Rows from expert 12 of block 3 of the fusion encoder, named by matrix and row number. Rows with one number belong to one neuron. Each number is 500 + 40 x the weight over its row's rms, rounded and kept within 0 to 999. All counts start at 0. Numbers have three digits each. After the name is the row's rms in percent of the matrix's.
# up: expert up (fusion_encoder.blocks.3.mlp.up, 32x64x256), inputs 128-255
# down: expert down (fusion_encoder.blocks.3.mlp.down, 32x256x64, transposed), outputs 128-255
up.10 057:485447494451566549442466501544490507540531481457486516532487502438534506500504493483481506429463492485429455542489533461532456496508467476467461477465528635463482561488610515523443459423467461474401546582485482468459466474540448453461488513546504522512435512477513512496508445493533454551442448530532497437504483452413529540503566529471476509498507550466542389489527506421479559495465
down.10 092:564461498558478468564459485541462512424503528484465486461489525481479532542454451557475505515455489486474562496480556441454509509515511567510490561523502492420456505472507555503528541489515426396481496550509584560429535578546482452418489576543504422491419463488503494523484478508501528521484488475545466487534500468523523490461581445518506518491518506500497453484555499563480485447426
up.11 067:458463544543507578455442568480465479472576548432458488488415432452548509522489507494419570502501490547481441538515550467539485501468511470471444487471534595521551450459488504439456529481489519485479545538461514484526515465505516593527464493489490533555460511514476524446517531481502547484524494553509596483467476453498459484497467455466478457447471554406512471459542480521497470493525
down.11 087:488463398507454451519477488518475502494499496537480473503556596511526534517478525571535528499461474478466455520479502466513463477520512572529513521507483534474483505464503510494522549491455422511435522527541578471476519570508501440496529592503476452461508469459433501502458478427516487567411547504508452549422470536517537512495557412566576565444566530513532487523555469519489455477459
up.12 063:545526487514542546546440543549452475455575550456515589506483481476517491465472544507530545461466462495480454540514522548484503546520508490471471488476524538506556507435552525412454518455527468427533526518466504492503445458548506545467516514447533465552445486523526536501496459471457483546552488561549503439522461473491576426491529447414523556452549479490588475515492485491519528498524
down.12 086:554469424539446517558515449475456523467468519424437481463517518486512475541500491468416409454471547506466459543444541469477498504534532536465459475523506444434418457496450550503506505517503431465455526582523589487473498524536486548547475551497485491470492483450534452490417478523556501509483470524482467486467467526563525516495526498543558491471535585534509500462551466553546464491537
up.13 128:478551479489573558510479562483543515509478472431471538450431481494466553568446512528461485507440509502482519546530511569523478511462519519443496519539483511573530492522486527508501464446534527487493498538464502554515560491472502523586539503499516453556474535567516466475479515513521534429602502495514487423447580584450472500500507471488539475496464471438478501484502531498531563438551
down.13 114:511503493566593543468472457527511436574437458460514542483503563496461512429555518525473565481476483516493491515540474502533523477539520397461480532558585565524518528480532445519486508459510514549500469572470462530523415502446508548564557519409550451586497546568489493498527440551515536467540522541472542514416505515482544537481527505481542533543545455448491487530448461511539532526572
up.14 070:563487588494520479539530484504427411486483423504515496465538558469559496486536525515524479521461546495542519561490476456480466498489527478525464418545578507445451541519524535502523488479440460524441493544500554469461470496504462421511538506518530496478503528482551462521493458451470489535597509499548514613526447517519545595510506528429496505522512550479549423556485437499474538543503
down.14 087:521497472517459437535534435529449526443538520485533566529469534477505521541483512569469479539467497438482495578480471525508533500549527514521470532542498513461432450472474559487546502458470455397505549570534555537452543467540425519507497584523483483514444530495491435573416522463501519484547481538514502480526550551526545538482530496537534498469485540523519500414606461560451478432572
up.15 127:457533483496591608483525519470519538478481512433504566454425506462460570549459553539443505501436485486440504516526490517501446531449558497422514517558495540514526450514451537513515485434539526479503526557472528538542560519487499491601521527486505456555465516552497471517463507483552566441561497515544478452452556547453515490506526447502547507482490478453447513498512490508508525437518
down.15 109:500445509547522578516450451517510453556456447531440559477565499529491467458511514538524558515501498517540387514549464507509475456509510498485512431479540577517493500524546472495425529496506477552486492540441445521418429471457461506481553556471484510490517519547470510494485463520475473538522494544434515503468511518444575548510559494503482473513497523521550482600432472516564586496467
up.16 078:516425529515510516416580477500456454487457393562460496550510538459565459432592494466529533497499577490533492474540504440503468440555448456534455465508575475459497531513561470455455519463483476591465475485526509454491464494500526464502550460511563487492513472504578483514500473452451465490477559501507479492502494451506559551481502540454447495520522511491567481521542495466487493523456
down.16 090:553502430539486534503461537508544541454457566471537477498458490560524506583428468512464443465493444490525550540552485446401492478478511460475447489435480482488481517531479507485479472528484498464498502462513506398481502480454525440451463542519491428538493455505513405498489450526486504555472543462538440472493558499503485475498502528514574526544530507507527417429561571579476501471449
up.17 124:485543493503565610486507548494533532494448490411476510461446479496442575530459558514407507498418499461469530534508460509542480523455518516463498503526449523548531468514429551503506505453522513517524514548489530549487544528463531542577506541541523501514469553559515454465481518417506544445559499501554482450447551524474456493543515509479540491536486465450492449478493523542531517424572
down.17 109:538435495547542528524463507476440464599472447471440568483573528489531495419551553534559509497519509505493457484534484530567484444490491499479489521533547547466521500512545507496453556451531541576519492583481470489496445503522461512519567508420524503556550487532495520508456424502494451469512470579444508480503522505449514486465555465463473509555469483462479522576396471472514563481527
up.18 057:504485567491551540524508503533489454468556414533532549520494576488523502486541508489529481462496539486411502514564471483494431496491484477467479489566547504483500554487576475497421525470459437493436528475516538415396440445547474481539482445470520520486517504497547541517545447512459502525547474526539517526485439551493546575498552484458497527523505495525613495561552448463494489524486
down.18 092:543481489516487565476493471494509493442486585464536496436524553543527543550475466543477527521436535507444430532452566480415438487533497553515430532522473502444475508471400512476463547482470444471466527542507548543426539511504504529514516529565452422485495482461490449514476513497508522495492444526510487468522509521503493532516488444596550501463505559534529498480593504516443467496425
up.19 064:477505609482560531427501539470446512452490480488514489460516499510505547511473496541515518462449483544535481549481492521465429498472516456455486521449523485518497529539535464568460560473521510463452518485454551497462485437593476476487496559503523470494413493451536492445497532441470534509488530527491516499453500450470499481468556490468478528482520559427616423536556424607485483466497
down.19 079:521522497545484544566477518548530561415499483476497554487450508537517501523454508565400501502459503545452501505434533486495480453539563559538456523498415543470458491483482532518469508501455394447486494510558623493447562506532541522521481507523422446469426487534547491533518526495453498497487486495488449543461508481565502491527519498580552566521499559505545541482556512514441490444449
up.20 070:509481542517483480491540465539427464485570507506503487529521556470543491427524487429511479445515510501552508534497493475512482486552437454583474428521562519443456544468527501526491519477453453567434483479514522480480440485531534502457508487548535486470557464474526507581513450472468444532484481518573457547535499544442522569496546578479473534547527513485563479550515480439512519533430
down.20 090:508475435580473508487480473508468505416492550490448511468501536485536466534480532524462496481439547507485512539446510525467443471495522554459494465529470534403470495500545541501486564477452456403468530539543504495511524472517465471467500574512480467464483498470499488532464483511536523575504445547488437492481535493571515491476506433532538497486531593540555479485597545577503470518448
up.21 076:546494552456481472454531533579518492426534435539429451527469566565529499481497472493513558416554422536531556509483506502455522452485533488445436437465539590467454516488511488496453485473447506557547453504466482469491485432536475411451492511533484491415538539506486508471542478470465480516479482494511452569502485470507488499488520537511533567485490514532580448477514508472532515547456
down.21 086:516507419496487502529456561517508513400504606416508542470460525536557491557492437498467498570490507512523485554415571511418530444509503556534446512541458456454505512494511500498552465448500450516513524514509550502458452537517459535474419553505482472519479477475524465476477470541515487452436505483535418479435510547476507466484583442538479472475587599561488503439559441503432477460508
up.22 078:545493546553553473455524488527455480476504484524474492536475592500557461448527461386473516478491480518486490530497471528457442453549489457535428478526546530443499530527526485523447514490397437518493502478485504500400462488536490431475477504522555513448490462474559526504538467455472453542447503538509481490546476488490563554472534513474519563470526531497547501532535469466477456560456
down.22 085:560490413537467512542484498524488545399570506487467561465439560529567456502500519525434509516432498498512516528486547480478462477561569487568450542509512494483476513499510545529533511436480433435501535523551529458461524509540454464528456554516494444469457483505479487478451473496504529553496518549548512526494438471550525480534525479536560545413521574567506447483567461542524472493449
up.23 085:507552483536528581476411564473497511467489485490501527494409480505458493532453544493437544475484508566546447498542505502524457509482500468495470520505490524496587492448472563515478488452579511490524448520461496479512501455489546550548568566472501485589449476558534470450474527454499513511537484515534460487487567508503473466458464519423482530473475475379466455494548565581510501502536
down.23 096:525511420507528498497533488519472545545531492469440519503520519507492519529479500448457483553457449504539550581520517422521481504549542522467492514516525556466458485462492540506471490491484392484477518523476508505474420499511442421517501598512473448382501447523500459510480470501521552519507500561528505520469382516521477556517575487529594504512554554475559473485501515517478448457441
up.24 128:562525453435454484524510509524557457541491508533605516554528531563466437425530499475543504538480445513538566509504494505472473508536541483520490523549513528443430503556507499555486489480460566487469549486542473522548441499520517432454486506427489445464507581431478457563479472565538503498460498501532431546518435467540560545465477522570526494451553446504498569474449502431551567563401
down.24 127:437470535427515468438524511557508423504521465500515468476494467522468462490529515422557442535536515439496538510515498524570588561485468455474522517493413492546515458441509441463569447506506570524470498471480488576471465462503500534547488443551473526469540516465493543502550551455478477426551451456490556499550482488549440437543468533415432449497462479547510549428508492497526508507544
up.25 071:537515521478539508508434542506501484454583547482474529526501553517499460507471511549409579421534433532531486464437489523442501563495540503526499558551498590494536508520579525496453494400477494433550475530453478439480517453531506478440476550496550486554520510495492566481532446452444578538456481582561484506484434466496540470518549448460521544448534517499511448506514500535463452497512
down.25 088:576477468546471484542529514465432500490495577518507530446502514457492474577460483461487454559442555456500562530530586453487442513511500577515504469534417505553460559465514554530477550467434426436465551522559539480510488506499469508467469530452470435511491458463504467497475490457504476523472468565485425458481494438468576543451499460525551540490479594496530476480551480540520451474437
up.26 080:557439532535492487457529523553416464506548432528494492562463581546578486452516501469497538495542488520526495539505478492488453509551442485530443521495520561432499505516470484507492562453491475516472489483486489473446539493506467481486463521510488437442496467424547480506540494461437488551432544526522467481500488506536601523465510549432491543473551530502586443551535467462489466527409
down.26 090:556483480484474522536419470488498561442455533500532534498515537492535500529470520545466512481419443543542549493497493507491468494525529512558513520547486527451466492506466576526473557459461369463479551580531517466471513446501460512488490543454443469513471504474525460524463447460505468565479507511519440487507514472502460451453556467503542544503549554499530480503566451525523498542453
up.27 137:490559487506519602499512535500544521548471483420503533426387483457457555561434544535418494499422504492470519522527519523519494546451502496426478520549464509538529414507463541510498499444549502451516489548507535533526546521473509532591581528520499493544452521533495457491442529496547532473552468477535473455464547555472468504546528493463548477514477461451453452494491525545524523451559
down.27 124:531481498527571489518421505518489467562448466493478567453563571529493490432604520502536573477446482503496465505541494491559427462580495466504511521572574576487530492506514457550463488499544502558515532524469432518536384521471493465550591524435542480524542529565496528467463441509466519464512474530433499495452486518511571511509537503495502425506496466497526503555467478493502537452510
up.28 108:551536454493475473506466559498525457529504528513544487519566520547545434404494504447559543474475448548520542532520506472499478511539509511509510564535549535447441543530571470549469481509468554490482535511520474478562443476504485442439488528450538468454503503463517489582483480584551540486461517535506437521519438479480561507462473545515500499471552464512487566493506454400570510546419
down.28 112:487510554463507448464550520563498459522547491445476477476460470537522460529474492422511445496548486499521598518492466481528514590465475483464510503501415478529481498416467477508535448517514466585498495528538488543526509504440503479533500470558461522481537517415501525514505540474475509463586449481525533539570459494531473465485465516472441467485481473577519537457505520493520532524533
up.29 080:513463562519492494490497454480497450455511443539547507552518521505508518486516474491546473447553490513564465546487569472445429490577457471518455454527604432520495556535536500483430579500445452459445512471487514452452460445582469456476490456435514519503498482475543534529571455475463450537439556522516496545526463414530516498456449470522415509491523480512553505573520510493478480542483
down.29 081:514480527508482466580508477486442494471556509487492479413452463506545526482520568531512446523506558437483525525446446448457487508453504527499532571473466512488462521492460520518496447488472477493500434515484507496552518562513619496508431528602450475499506432450485493517501511484473506516534514489542574485506456471469451555472541463517497460488433541508521526488531501542547467489487
up.30 061:588492542466482523512526499497521471491535515495437582503522584466552480532560483481503526496482469469508473472468547486424481542485506475424449525504581597419513537498532509510487527442508475492494513539460490477435501416538505489475490516519499456508504481504500505477552396466501480562471550553485504549489439475524543485481579459486572525453532510466513454535541471539461524594425
down.30 079:543503460538464507535515550505486557406510483423495459493484465490529514579442431511477504580492453519500529536467507489490487449515477553471489494501423490443462507483464622480506496509517379398460522526490509488494522570501502451518506502540507468436490504490451494501455463463536544475464505536544488510466485488546513475548540484560506491442530571558554494466530514555549451509441
up.31 143:519545486449526603496476555479548513546460489440577551440438513513496536515466575514421549503433483502508556557514523536525451538459518533468500549567496570500512502559494492483505463468498515454501540598492506538533499494526428480533505552430510451521425541537469462506461488507519545486519524548509461495477500509471509538500512474517577484432566507486474520486547509489530571471499
down.31 115:498463535471505505447484462538489386590448437459446528480525519545507533480571555427546519492494467481486481549558439509586536517481507479522506505586493629527523508458514472494493487495507511537511500530490482531526424484465492511534577483448487534514543577504504568473495512506476490410556511490507532501504446475523505508525534558460400410483471498489500525548444472495578581444540
up.32 144:523560459480575611528504546472555517495457504443537555429431530468447544569460547535442516515428499478472547529520482534508441537467524522458504519549453530496519467532423532530529479459564537451504534576455519556532521497489485495550532526463499463548442550545487462512471497492546571455541517519529472434424521559458524516540516488505552480504497468455455492485510491501541529432537
down.32 109:500466524560555494479465427491488432583454417510451507483568525502511480396559523499534501484515535502525482451548486495519482464525469507522495439538546554516445524540516459459442508495511524478531459519497450503537403467508502520537540537482509554592526590505461471527509491489458517433532506540483533470492574498460478506549485452466489469543542526478543514504441464430518556483482
up.33 130:570528461458497505501527546530546449499482492466577482524560513557479466431517508498518530517473437512491570531532470529500490466518533503549484540549543536447467481535474508542532476477473519481450538517554484543545452504499492437493508524458497441494502541448450467569521491565525540467485492499560429520517438508519549535452473516592551481456586451527463589481476481418553551540418
down.33 130:463481594467515474443537542525510446527501485455505488497520480515476481489518520426512526518532452476519540479509431543584523587472522474513561545486483522537559490463538466485526418580481501550511497494476479576518435501486487492554549449509496490494539554434473487466538543459485473429530456486511545553531474490502485483515463531442462436535465418513490521441486477442558545548516
up.34 163:523549475475527608489467543509562546511440510426578562451439513491481528524469591544440537532450494485495565558543496534507473510437546527483500540564498562501514508575481511500526481444492518429451535625500539539523499509514456488558516571414489448532442522549466469519476475513511542466512537531521461521473478502497516513514532464516597495443573512486452518478533484488533531475498
down.34 124:482489534472511503456520467549533412548471426475493558522533532527525499430571570414582509507466456497460495504554429460579474577502487455474524522557552567515517503486526479498531483493518560569507503518439478544520446496481467499592545523462509537482552562513493553505541487517489489454538473478529566502482458522504507566511544554468419433498468438496471501462449488480538564507542
up.35 065:600464562494535491487517446570529498464520536456506572514531568501487549529489509452467470450486493439507533558485521532443473489497502496469449511578546525468514556501550489471485525413500527476427514569437523435451473483560411463521472498512526507489481482497539517511490420445495490477528560550515513499488376468498549548546525498497543535461532523488590517504494462498513500544517
down.35 083:505546499461458557477505533552460512416514563529433469487447562502525455530465507508478497470436492499538483511521569482461481459535557527517448523487454524509511473482501520571524440508456497458496573514457521505513488548489488565469461541478444487515469463534489457466443495519495481577478488531444529413441527559528511577479475460473601503481487530477488424479498498521477459468450
up.36 084:570472538519475511459499449506434438468537505542511498540513594495574473470527456439516545463531490517518488530500513446437494448538407469536430482477533527447415565466553446513454552468419495549500493469501522440475502466539510494462432539538517533417509464427529510488536469480448501547437528513524505521555493467552528534493541506463501515485585525482593485556512453501481487552440
down.36 078:563530521594566462507454523522492505466497523466479537485446604461546514515454492488497563504396471532472516492466594485515426447558557494543475578460481485450471484446483506500458526455491413441497522585549499487471531554529481471529469551497459484483505530562468435510466442469527497529496488541504491538507471516470522553458472489527568492454560553475582531413497520492508521485478
up.37 130:567514467465468474480520560543550444498474511524594433504532509549538457428507501451513520508496424521495571517513518484491475484530502543564493521484522551455414483532515555565497479520445547456471544534559479506552423471499483427492483501475474434489493541444479464544525469560558538473476513494537426537548455499528560538461461510570550505479581470538472542475434486412580504551435
down.37 131:461477514434528456463495547508511448509520493482507499495496486540474497516535528434519474528543474459524536509489433509579518571472473457498494516530437487541564472445542421498510422526515508548499465444457486574537497519487513528539562460553477523451540548445505508457533542468501510461549439480531551526511517522530453468514507526454468450537449453547461522444441488497561518515540
up.38 115:503398610489540549465571499516491490545479435533465509517482542532472491476539489472542487477489523484485514510508465532479471440514532416464503423522515540538427489533508497478465521458530523550504419513483463485469518467465513454513530489526507535490524554519542497464527501462450469471578537501553550507498539514476496491537572545407477474520480519469544408551521507517521600500501
down.38 106:500560459527504465544555487477500552436516585510514540478486497447518500514531464506479432474536494478428465524465533443416504471462514483519475542521486467478477511525491564455483531458527530485510492476529569455512541505507536573486413474515514510513456457595560568563549491493526549437592505526460496482514547490524488509475459447486514455483431562495433469468524510497462463469526
up.39 067:524528533550586517481501500510509495491459519433521572499491547424525554501506546496429556427443467517536495569443524508472457524460458467463448536564511495464535541507445556501489545448460443459469577582426533447446494419527474482545499552454558518548476525525510490454537503415493475496534574551497521504434430460439490522519554485482539558466531446443501431511490493605499466509493
down.39 082:553489471504529529510557487482490483411484480518503485412488537471522492528478562528448486530478505487459513508498498483491445553497497566540473470535483506486436517528465486496531509465442423497482534500538591481467468482534528507485483559570419506504442470500509502492486497480523550531527512500541493502535527448515519508440501412588525583583497570504529478445586498545464510465549
up.40 105:479521497529528598466473559485534513486482507437509511463394471491460553554451571509425521509456504497445491514512537514488490543479538522452488526517466533511491466506429562486508506401541518450496543528493486561510542527526514537565507500496527459546433540552487444496489516453521529476545480533534478463444548523459499509513524476481534496500500491445526467514490497535487516439542
down.40 107:495475468577522562520436490575452426571482472516481502474512540523497473469492528491527581583512504546513493526616444465547462473589431499533493443562563573532489494485487435462474522466537464553499516537528495421503443474468496503489578581465576579522545556537499539433472491510544485446510497539447501491444539493532511493492526462529495495521553481476546502553476443496539607469497
up.41 072:520412516503511470500549500473407496506535493486531473504516606507531495457586510433550565435498531514517549506549465462482431501520466497510519466518568494438443592464564512544455566448505497556476478531523485495488466455543514456492498487521502464441555489474545537474531478477404536559477491493555476521563475537521542554505451508466543529482513511451556474528497490451499505482436
down.41 092:550503470563500523528434523516505491435476580481505553446542588495526476561429495590501498524487499528468567543506495466474443527507581579561488521512475539433464467563466577510500505472491440450476509548533497473461563495526502482465501552550469517514449567492513480483419435493502515554432534464525444503499509534512522488507518406476591488476492500489507509520505519525483446511477
up.42 087:533451556494486488447547500543451435462557500506514432537524585527588434442573478435505545488528518524578487530535473432525474470549496469500477497514565500414474550487549509568470493488483483550489492503534465448466506471525546482491516495509552523417518481423490468509569513487417454539488484528514500565556440513537582568528476552473477509465502493483564447501526492498491533536460
down.42 078:538515453490505575507502458526480481447523501470552502495488508517583514491442516474459539514473410555482520441503502444497432513480503542533434487486500520531456477557499522530469515471434417465474520527533531509418488517525486510544485554512515499517493521524547461430491460453512512597468468497499472518501512514565550501428516508556533497490564634454525478472534483540454474494429
up.43 092:495541502557564607467480564516565545476504526459491515478405464474493554541470543521414495484440478497462506514529520573509484571462548484459507516499451536498537502491501581534436514447518534520476522549445497541458581476529492559516469534508497516588512495540512456486530501486554551452521491540500494438471538492467466469509487471442494512472445517448498477464511540603502524450555
down.43 094:557526481527554514509485441472417526546490492437458543539594568508496538446586510434515551536547448500500458546568494455545462446565578537560523461514567549528509503498555518502486533548544465529510511514514470474442422538504483480503526540448547444468499469520523496521466455477485494486501461533437513503505436487450536569526547440499501476493561519550522467516500510518483526473536
up.44 065:452435508550457473497493440571399496473466459477508497420494577418568542480526524509542528455420555473478506563539507478471512522540472441500485483511602543481466504456565552533540523515514456501425501497531511489398486488527462443489574528490537523498510499469548501459469468527441412551580475542457506556512506481470556532514553478484543513486446544487559406544505449483435549513471
down.44 086:522538479543491486515513520454489518466484527428501509455465480461506525566447471498466505556467483488472517497484583474485534475514458532550452499505486451467480498562452537460486532440447438463479529467527557481470554557531463549539417533522478517488434512471524492494453475501538492490464484515484496551510463467557544434475461481563544501480569552533493481462517496516436472487475
up.45 116:588528493460490578457493565543552474542481453479569475504457511539489476507530532484492574505463437522550600557539483516482468499485538470529477508532527577479425513562518502499493479481468528460440512548559470504529471437532459426540469530406488453479457544465482444552490470505498514512471535530564438520508476480498512561508484506493580495469613477475511516474515479454552547566488
down.45 109:434515545476575525476503534542507426523494497446477490509524461521527504444600533439528526526491473441462538507521436513574529553505492472490510512525527564515543497478520452512504492508483557587515483498461513568499506503494468561554525478498457534470526584479447504522547495477485487427587486531483538514539436510504517497480482531399430438485435520523483491490492515499525523504553
up.46 144:486523465492550610489496538483525547490461498388521528423416472490462535600422566554406476529428518474452516524513492524528514531432562523473514514530441522498524464521452565505532481458542499498493521553478552553510546543499523522576522543528498492552455529527487439490459522473533549463560483519521489476455539541499484521557500469499576496535487493466468459460486517521511511436570
down.46 119:519466483593525515536459477516472453575458446488473558518616570550484547426539526517520580523475523522531469481543468507564480474504447502527491508568584540475529491493536488516474563438535527556517483531504491466513459512508505501531599515431551433536545474539504516485451454489472474445511473521422534501473524517451551535518538463523521480540565506499521517591459467499515563529487
up.47 107:561510457457475503503537549487533457521513492513551483541510563509536467426541464460521543470496482553492588520504535457500461471497481507523520551531536498423440512478514494569535480468471547484472504495525495488541418492516512436414524498448503435466532534434477428559488491552534533530443509477538423560519451506506539530433463520512507530477540468491496568471460531437553536598358
down.47 112:491496493436512467459581550577507464458523468493491447461496542521519476533493463453444451532562503459540512512439488530524484608495544446471559497506436547541503478389518472511570448561440483572542489433522495528504476543508527558530476458562473519457504529423479516488533525479512520456531452466487563516498467484612446496557433513461437476474490513543494549467496462532547499495571
up.48 064:543482520501473492453532485547462445539527443538509494473506554530524432472516402480527481480518572552490523549504496491492432485524506482544494478561495507427450544451527513491477522479518503442474479502508456433467500471507419445504510494446577501468516464504544487552537483514495478506503509517522482480527435479539574498469514534423448494490516482530525448525551571508466531487493
down.48 090:535476404549470485617463453500455491370521530485523504447494509527605473479459494547433485481472547522484515518477503493465518473460519567492475470514473555473550468525476507459501516431475415423521517575506576527429482540523519515526494585532486447517443461551492496453450486555539472515403492520440463502507499458518550518499501420493563484463538509534518508497526492529501514470487
up.49 122:472545462524552625491513533482508522501456517430483558451439448440440557565469536529447505493424504479471504547531526549527491512452534520490496512542496533531548436498463540493520505457571518508499558521465518526533537520493524543562540520472529486602450505563523448530496485462538523474547509510505497448434528536469470510523519462487555520514498437429447503496512534489508536428518
down.49 111:549458537567554507520463504539455486532442455503520554482627545504493470494498510471476605508475487541544509470557459522541482432505501505449511466505577551503446531522534518534487490446468501552505497540520434463521459445495477503538579510465487475564498525544481524462468475504447513455508535489449462535508480549476491504537517485458509480523509491469556467543445495484504583490473
up.50 120:569545474425463503524550583534528495515459495517605433526506531519494423478534525470534519501476441543538598528495466520494468492514517518537494503534512551455484472559499522518514461486446533474485507556557476549534502466537491429513501518453469438473473519456486475554525479488534532482486530498552461528535470464512527542467463520550563476478589455531481553459444469389559520578420
down.50 126:406541560469521477460516535571513454548509451474514500478484513540515509465541600436526458538529494462515530464483508546538519563471487441475535461540487523508586473417551470492505458545494528526495513490463507527508463512444496539523500427549525523474539512436449504513565519488498501438553502458526560538536444465533490487530511519416435439504454487536501501431466500465517516529508
up.51 110:468487495488558575481469558469528498496511511427477493421394432480502540551482545490408535465451494508457525500528509497531488543452518501443521501487493542540557464501448578471499515478536502486515520537445496545495530471523523515553517516517501460598462474569506457480514548405551544428568502535503505434459490563475479514513507463484497494501470481422467481467492524588521510411542
down.51 105:564431481576514526502474460528446484581486420522479577527587537490494492417569487535508598523488453514483460484496488520531454446545486482474514491552583565509503500474527484478433520548502470489495499615469520487527412552460481488516608563459488443591532492520507492478418480533447504496507483501504541471450501532446537499538529455491554473506539448441523524567450499468511516507468
up.52 096:476411564499539497451534488500517526545482426568436501502528519542439492476550466467565486527497504474527480516509449510518494420500499457533520454490508535545432488517496483450435533458532506577491419502488451438457504449470505490507510454504550555475522541518546509493540476513489475506579518531522524504525559522490520505495546533430431486555494517463552444537534475505558620557527
down.52 103:499526472510481457504496479466484551384492518516445524469503426504518531494513471577467437488470505465429479486430542487439505500467536512521425513518484462431547530535504526507483541469510498447457501552491573482481507522504546526491390533532440536547498507510538590492519496502555555526526480549484482508507529478516520572467516462562508472505477521528445450488526562545448474448497
up.53 061:507487502520468466448559471570414500533449492478489505508467522462515506417553538492500519440554494548526529512560474509492476470519491480473483541507510524491465604399512526487467539495425506483414517517513490516479405454520471478561505484497512524526479458511539471479484441408489443488510520500573446546515452498501532565501534521489456557569519513454557423540533463448480540550499
down.53 095:598529488538470508502510447523477484431531542473496490405462533458519492500452543541493517444437471524464496548429563431438443505478557574572462544531488456481470535455460546462491487453424406443494499521559557481498498501523472493478522568565483464450432513474536556518490521495530543497490527563531481518521511486521475507488458492593570554503519588506538491504566528522482483497494
up.54 121:601521479482482469470482510497539425513450546520531475540541524553555470418516452435532559503492436548487532521518493474464499473520518519560490541518498499421440514509518507565479506455434573468484527528547471502521389489519484428438489475454460468491513539442471476540499466561541535507464520528490434515537438490509583530457481526576533450439553477504490579484486480433551505565407
down.54 122:479518557482507439447525540524513425503528488492512469478487444525488451550477475400529486480507464483531589488480442475526495610489458489500524464494421548492541480503504457494508448534506527582525472454549505564574511516505511544527481458565453470463519505358510508479525552475500460437519446460519516593558493505515461456515483527474467472519504477548469544423475473481541507474514
up.55 074:515505461498508594490464501501503518390515521462477517459414498511507532489445512544455545447467502500471515551492533541447473503545510451453502505489469503471531527469520574479484554403462517390497511508442476513505503487599505539528437579552468501560470493490455474505483449468531520515533500541523497467452549466521495482507508476464500548385502493445575488460499475589438522496482
down.55 090:564514457551447527497437480481435479463491536515515541454548585545560506500473514565518515499444477472493565531508528475497486483497539516555509500465470479445469485525518583509534493512441452430476585501525608457443487518525492480481564522524506478481487504504489443507485454482562482502450481560436465523526442456488497556545521457534573539520554556561507449477557523519575451478480
up.56 064:571460577492531490500517481518433478490517434541505497494514544518516445420565459449542491495534517485477546517473529470505482459571461439510506460446527483512450556489490435477480501554475468528513488467483507509461436460485498507514439534538582490482556458479506500517519429528477456544412585498516576439483395499496576536507528550492470517549541532465546440564486495445550512522464
down.56 090:558569386519481516554517491460489508442487508510496479486549525507550515517449501468473515452477423542501554557478558459433469476495530560511443488543498555466504482506507506467482488471519479431462553564528509483457527513543463497475505520555482443456482435562524462501430485458537538501469455469523463474467533540518573537499503439480554478524496546457573444494532471520475508462438
up.57 081:486524515526542575430472514501544516481536524477439508466419469455480503558456518551442523472482492527470461510501513510496461559421541481436464480471497541546491453466490545477451559446512535525516473513456508506486522492505485574542520499516561511567469488541496499478474552457518568482521484456534538484476549569492491492540519463409474520508485451402506459471550526592507509444514
down.57 091:547522479562528495506450481531440523486496472501475533480622519522582510389553504453521499510498521469422500544526500441515471495545546558499490567528526561486475492452485483534414488414470451527504551540489568445428525530472506435549539525500516536509486481487470430512520451515540549475532481528452497485475488540507496489491526428473500482506555553478514499528495471449433539435438
up.58 171:516548468454530609492501541475582511513456487426537569438424491487465529551465611536437511525398454491488533546527521545534457539432557526478506537544490563501515486555487511495518472452533522451485500598491526539529519522519468481546512563446513450522438548531464452524475474506531529479537507525522478483443508528469489509503511493520599488441558479466458516474536493503524534466519
down.58 121:493496564493514511478484476538524398594461454462484556484502515508529492442563568455519509531507471498501468515551435480540502484514520454461488494594569594494500476507503454522458467488541543610574487503478462514530445473467447473561537519437515505508492610484465513500494523480477513438557476509509557539465453540519490579530512538484441447497515511464480515530461459483535584513550
up.59 070:509517565504561521434513432534458475490491478486512568477488551442518489502472533485503517423446474468459519537411500508454454468522489505431429499523560520514506607509497514460417464427524427509505529495418480473440435477583475482519481551474529475512461452555510542478531444495495508502496550586519500502461473477505491500483583503481532510402531558480549442549513479489478481488428
down.59 083:485444460498492556543506521433541476424490581522506479456454478568518497550474523474481507456520512501503534554450518508476466476524530537484417532475424495470519485528455529498476534374434398428446537575525525530497499509470468463473560542562451462571449477498442530484521429495524462489480482491483505540529486462543487546495497461541549459530457548479528448477562527515462486420474
up.60 085:548455509585485480437514482528391478478538492518480480526487563509541476436538505472522548513470501502523524521538425450518514495531433471509469500543544506444511568428509517539448548482477486552456465460528515498439555476507500509462516557532533487456528433494544504528533454506486469567499504528571482505578512508474581611492511536422470559538534462471565429542546480473482502469479
down.60 087:537523459517422540474526500479574541497529490451517509495458510467517522540447503540509523479472458575545555579515498478427462393450490494565382490473461502468419480517442558499437521464524451450450467490525576452483514474516513493535500545488492525495466503493485448492491424546523508522518572492510493480450526497572476546479527519525481485489516467535541432446530563474423416526445
up.61 096:526534466485555607467449550509524550458497504436488525501376491489448504553450538500409496454468485525474493504513520530481468598487531507465518524488466530488541525511475530514502481405526509447515536545432517516519534501519520557550528545468499443573444446566494462499461500444488536474522496515525491486437505540474504481549518462485559528494499488404482506515514548549530532448547
down.61 099:531493500555438471545473435469452496549496452516443468488560604548494506422575513481437580499483533527502476549581513404566513477496569497545451527475555562517415540506512493490465578519469416540499495537489448515496472507451526496509510557473570523541483489510548512458498442526491497538460474558420501521443480525486483523522501448556532480539513506493532496594460491451491512486453
up.62 130:543541509456512597473506556520545492539415469446580506482454543518473501504493582484464524490446445537512589574542463524504454495489542494527480542558520578481493504533492538531483450489495534477462520603556506527512496498524451444546521525447518467522435531486497465510471480506525535456529543535529452518490499511502539573504509491509565479519585473466466504461517512488567577483474
down.62 122:475483521481559484487484540543460450556493469481511518454485508561525511483582541421551505555508489489505488512567482434573522574511468468462530499505486575569528510469508464529476436489486525581477488451443468551515458508474482535575537432500482508489489565462457533470575522494469494426556491477469520523506494508507519467546481533472430407482516454501511509504439450464504536536557